{"dataset": "pen-drawn characters of a made-up script with 800 signs", "crop_scale_min": 0.2, "method": "simclr", "head_dim": 16, "num_experts": 8, "residual_init": "none", "optimizer": "adamw", "beta2": 0.98, "final_lr_fraction": 0.1, "warmup_steps": 700}
Rows from block 3 of a small self-supervised image encoder, named by matrix and row number. Rows with one number within an expert belong to one neuron, the router's apart. Each number is 50 + 12 x the weight over its row's rms, rounded and kept within 0 to 99. All counts start at 0.
Before each expert's rows are labels from the 100 images, of 14848, where the router gives the expert most weight on average: "top examples" is what is common among them. Only what is clearly more common there than usual is listed. The data: pen-drawn characters of a made-up script with 800 signs. In brackets: how many of the 100.
# router: router (model.blocks.3.mlp.router.weight, 8x128), inputs 0-127
# up: expert up (model.blocks.3.mlp.up, 8x256x128), inputs 0-127
# down: expert down (model.blocks.3.mlp.down, 8x128x256, transposed), outputs 0-127

# expert 2
top examples: dark on light (100); one stroke (62); only straight strokes (61)
router.2:50 59 68 48 35 13 38 55 31 72 42 47 58 54 48 25 72 43 48 41 66 34 38 34 55 62 58 56 27 50 43 50 43 38 47 35 66 55 42 55 68 41 44 28 39 47 54 28 65 52 35 61 60 40 66 41 53 70 40 46 57 40 58 41 51 71 57 46 60 59 50 60 45 55 47 53 42 56 37 38 54 68 54 44 54 63 41 35 61 09 42 51 27 73 58 46 46 36 37 41 44 53 43 54 62 36 48 57 58 57 54 41 66 48 29 51 54 54 70 43 34 56 41 47 48 51 42 56
up.0:53 42 54 59 38 47 34 71 41 56 33 49 48 43 53 51 41 59 47 28 56 48 35 70 58 53 77 49 29 42 49 49 54 49 54 73 36 34 42 61 22 38 37 44 42 43 59 48 63 28 41 55 34 70 30 60 35 39 37 34 47 48 37 35 64 37 67 54 34 53 48 65 44 66 54 40 50 51 29 44 45 63 26 29 50 47 60 34 50 38 65 77 34 45 38 60 59 43 44 58 51 47 53 52 60 19 43 41 50 39 48 54 61 43 42 61 74 52 42 60 41 42 35 68 55 58 45 59
down.0:38 47 38 50 35 55 63 39 78 49 59 52 33 75 47 53 34 54 61 58 47 79 38 54 45 49 25 50 49 37 55 46 55 51 44 71 41 54 49 34 51 57 65 52 52 56 51 44 66 66 30 54 63 48 31 47 43 50 80 87 55 51 48 55 62 51 79 48 48 35 56 52 50 44 52 58 48 43 53 69 49 41 44 51 51 38 60 63 26 51 57 35 55 55 48 43 57 62 52 62 38 47 59 75 41 65 65 51 29 26 36 57 33 62 69 44 78 43 40 42 39 45 48 59 57 56 46 49
up.1:19 61 56 41 36 67 46 51 27 43 35 48 59 49 51 43 56 36 47 40 54 31 55 42 35 41 58 70 47 72 56 39 51 48 53 29 55 59 57 41 54 68 46 42 47 56 58 54 48 40 64 40 63 48 45 39 53 62 37 45 52 54 66 52 59 59 30 50 66 55 51 49 29 35 53 45 39 52 71 66 46 53 23 73 30 50 48 40 60 54 58 51 66 41 65 16 57 56 41 50 36 26 48 66 68 66 61 43 77 19 53 60 48 45 39 49 36 46 57 67 61 43 46 62 49 51 54 39
down.1:71 47 52 63 45 52 64 39 61 39 51 75 75 51 25 38 43 63 48 54 36 44 48 29 59 55 49 37 59 50 52 48 40 73 32 42 55 58 41 49 52 48 44 45 37 39 54 48 51 46 57 55 39 64 61 54 46 42 62 76 51 48 46 55 25 32 64 56 37 52 49 69 52 74 53 44 51 59 43 59 52 54 53 55 63 63 57 54 06 56 29 27 37 51 64 38 66 42 42 20 63 55 61 59 30 47 47 63 36 45 57 53 46 59 30 43 58 55 68 49 54 54 57 69 60 54 31 54

# expert 3
top examples: only straight strokes (62); one stroke (60)
router.3:48 42 53 23 67 62 38 58 48 38 34 54 51 63 50 53 64 53 46 55 72 54 44 60 47 52 44 58 64 44 65 34 63 53 41 69 53 46 49 58 48 53 40 49 62 27 68 60 11 43 39 30 50 55 40 47 49 62 68 51 59 37 55 45 46 50 28 49 35 47 57 41 65 50 59 54 44 58 74 35 65 49 35 37 37 69 47 49 59 34 46 35 45 44 44 78 46 44 63 53 36 30 18 60 42 51 38 41 42 37 43 45 50 65 64 46 68 54 39 47 52 28 72 62 69 53 49 44
up.0:50 69 32 50 64 38 62 43 30 61 46 60 46 65 54 48 28 51 39 30 52 48 32 41 57 48 48 44 30 53 42 40 43 45 72 48 80 77 51 46 43 47 30 44 45 52 52 65 41 45 45 62 45 41 50 36 40 62 57 52 63 37 62 55 60 44 62 34 32 45 60 44 25 49 55 40 44 49 41 38 43 37 50 28 59 23 62 46 63 59 53 59 32 39 45 62 70 52 45 53 57 57 67 40 42 50 53 35 83 37 76 72 49 36 70 57 53 37 65 39 44 60 39 53 52 55 43 47
down.0:47 60 37 71 48 47 40 57 63 56 42 51 49 73 50 48 53 51 54 50 80 51 45 46 41 50 31 62 49 67 46 53 42 43 40 66 33 58 64 61 41 48 47 69 34 50 57 60 56 45 60 50 67 33 50 43 59 70 41 64 59 40 62 41 51 70 56 52 51 46 47 24 58 34 65 46 48 53 92 48 45 67 62 42 43 65 50 60 33 41 39 56 63 55 67 50 64 43 59 36 26 28 46 49 51 32 69 55 45 26 39 50 77 38 47 81 39 34 53 47 48 47 53 51 53 55 43 39
up.1:39 61 52 39 71 53 26 83 24 41 56 56 31 45 36 62 43 29 57 44 37 67 55 56 42 61 42 39 40 44 49 47 58 56 68 28 27 27 23 45 30 55 46 73 51 62 53 56 56 40 52 40 59 43 61 54 39 34 38 51 50 65 41 43 70 41 47 21 51 44 62 51 62 50 46 64 56 50 45 40 49 67 50 54 48 46 55 59 29 34 63 59 59 45 47 59 53 70 44 49 56 42 64 52 63 45 56 59 60 47 54 61 44 68 69 44 46 47 28 36 59 44 55 71 35 33 50 57
down.1:49 41 37 61 47 35 64 47 54 47 52 54 63 51 57 54 54 43 52 43 59 44 52 66 49 40 36 78 45 54 47 64 63 62 29 55 72 43 67 43 69 60 33 40 45 80 39 70 63 41 57 48 56 13 45 68 33 51 45 75 52 52 43 72 69 50 43 82 47 38 33 35 37 42 56 44 47 35 49 57 45 42 59 66 49 50 59 68 66 55 44 45 56 49 40 25 42 56 40 47 42 42 55 59 53 59 45 51 47 52 35 33 56 40 53 52 48 54 53 63 61 46 69 57 34 82 38 45

# expert 6
top examples: dark on light (90)
router.6:57 49 55 52 38 39 50 36 67 60 58 46 46 36 50 53 41 49 48 42 31 30 68 45 51 44 63 48 44 47 38 62 40 50 67 36 61 47 61 32 68 48 70 51 55 56 28 36 59 43 52 56 47 64 50 62 51 49 51 55 27 51 54 77 39 57 66 65 43 60 60 55 50 59 60 33 56 34 39 69 66 52 48 46 51 36 67 42 57 62 55 32 51 69 58 34 20 53 47 53 68 82 68 34 52 74 55 66 54 70 45 63 30 44 37 39 27 50 69 50 49 62 42 43 55 36 49 66
up.0:20 62 52 59 50 57 53 58 48 43 54 47 44 47 38 58 64 35 51 63 58 52 55 80 40 48 33 35 48 38 38 44 46 61 55 56 25 58 56 37 50 62 37 59 38 63 49 49 39 57 69 56 64 51 68 57 54 38 35 53 49 43 51 32 37 49 52 48 58 31 58 53 70 39 38 55 48 63 54 54 47 48 49 61 63 51 46 36 46 42 38 61 84 49 45 44 50 44 33 48 36 38 38 64 59 58 65 56 46 49 32 16 54 23 60 57 30 65 31 50 65 43 73 44 25 44 40 76
down.0:40 53 54 38 33 71 44 45 54 78 56 49 40 50 57 49 59 52 31 34 68 52 39 63 72 53 53 64 55 30 63 44 42 38 54 55 64 50 36 57 44 49 60 37 56 36 51 62 43 53 43 32 57 55 69 49 65 49 55 61 63 70 56 60 63 45 42 48 47 66 53 66 57 57 67 55 60 27 50 64 71 55 23 48 59 36 23 45 41 45 67 33 49 67 48 32 52 57 51 56 58 73 51 61 49 64 48 48 63 42 64 34 44 55 37 54 24 51 56 34 46 58 40 27 70 66 65 29
up.1:54 49 53 58 46 53 71 54 48 58 81 50 37 46 41 33 51 39 43 38 51 60 64 49 35 58 65 24 37 61 42 49 59 58 55 39 37 50 39 40 36 45 46 80 49 50 44 36 41 64 65 56 54 49 41 59 33 70 61 35 46 46 60 45 49 50 51 23 53 61 44 59 47 65 29 58 25 93 41 54 38 46 48 44 57 50 64 55 65 51 69 59 57 40 50 46 60 62 23 45 62 64 60 51 65 59 50 30 59 53 63 62 48 46 43 54 52 33 53 65 45 40 56 79 40 49 35 63
down.1:56 59 52 55 36 42 30 68 67 68 54 57 44 49 43 84 57 48 45 57 52 50 48 64 72 53 40 84 56 57 36 72 47 41 66 44 51 36 47 71 47 47 52 51 38 32 47 58 39 68 46 40 55 46 55 36 66 51 38 75 62 64 56 63 63 46 62 55 60 63 43 52 50 64 50 56 47 27 57 51 65 38 50 30 38 81 36 46 49 46 47 30 57 53 64 55 34 56 64 41 67 49 39 35 44 42 57 52 36 49 46 51 62 60 53 71 36 47 49 45 55 64 50 22 45 60 30 37

# expert 4
top examples: dark on light (100); thin pen (69); one stroke (61); only straight strokes (55)
router.4:43 47 54 64 55 31 32 69 19 26 58 47 67 54 68 55 39 36 65 37 50 48 49 35 53 43 56 39 59 60 52 46 40 68 39 53 39 39 58 76 45 77 63 36 49 60 43 38 51 56 46 48 49 48 48 42 53 47 47 47 56 38 60 64 61 61 55 38 63 55 48 18 61 18 35 54 57 67 50 40 46 34 56 65 46 51 73 57 38 42 47 76 49 45 60 44 44 48 64 63 75 49 53 59 60 40 62 55 53 49 61 58 63 54 60 23 62 42 33 61 62 57 40 41 32 40 58 55
up.0:45 54 69 47 52 57 56 57 34 73 32 29 48 50 76 28 78 54 47 48 65 46 48 65 43 53 58 53 56 58 65 63 52 49 43 44 45 46 43 49 53 34 46 31 39 50 62 33 61 50 47 27 52 44 62 71 61 66 47 50 55 60 53 42 73 55 18 45 67 51 46 57 45 62 44 38 52 76 51 42 56 60 57 43 36 39 54 33 52 26 46 64 33 63 45 38 42 27 34 60 54 53 21 60 58 58 41 66 44 52 53 28 49 44 51 49 54 67 51 32 46 43 26 55 47 60 49 32
down.0:43 54 24 33 52 38 47 52 54 42 44 70 57 52 65 48 32 51 62 41 41 43 52 65 50 48 46 52 38 62 27 31 66 46 51 56 35 44 65 33 58 36 58 39 49 71 37 60 30 50 51 54 59 43 41 25 49 42 07 58 51 31 38 56 52 62 56 61 29 55 57 48 64 47 75 49 48 31 55 70 48 35 54 57 37 73 45 45 49 56 48 50 58 53 67 41 49 38 46 45 58 59 84 56 54 63 49 52 45 65 27 53 57 42 67 54 41 35 35 43 55 40 67 63 47 57 59 61
up.1:59 51 52 46 53 39 60 25 49 58 47 60 50 51 51 59 41 47 50 63 71 51 46 43 62 48 63 56 61 27 52 33 45 36 37 47 51 43 37 54 60 57 47 42 52 54 34 33 58 59 35 66 55 58 61 46 27 42 56 47 37 54 66 56 47 74 51 29 49 65 66 61 58 44 54 60 49 23 64 53 58 55 30 57 55 51 42 47 26 52 33 65 45 30 64 22 45 88 70 28 45 48 70 57 30 39 50 47 54 42 63 53 45 62 48 62 59 62 62 76 46 61 37 40 39 53 48 28
down.1:42 43 41 66 60 32 71 57 60 44 52 69 45 30 50 65 52 50 39 42 49 64 42 44 51 46 41 65 47 50 44 62 22 63 45 49 41 65 81 75 52 58 54 47 34 30 50 58 26 41 53 45 48 30 69 56 40 59 53 46 56 33 60 41 44 47 64 52 54 49 56 40 54 38 28 44 42 55 63 31 51 48 47 48 61 52 68 70 52 49 54 50 66 24 50 37 51 41 56 53 51 22 55 58 41 44 68 64 60 23 53 70 62 40 62 45 31 42 43 49 73 61 67 62 49 55 46 73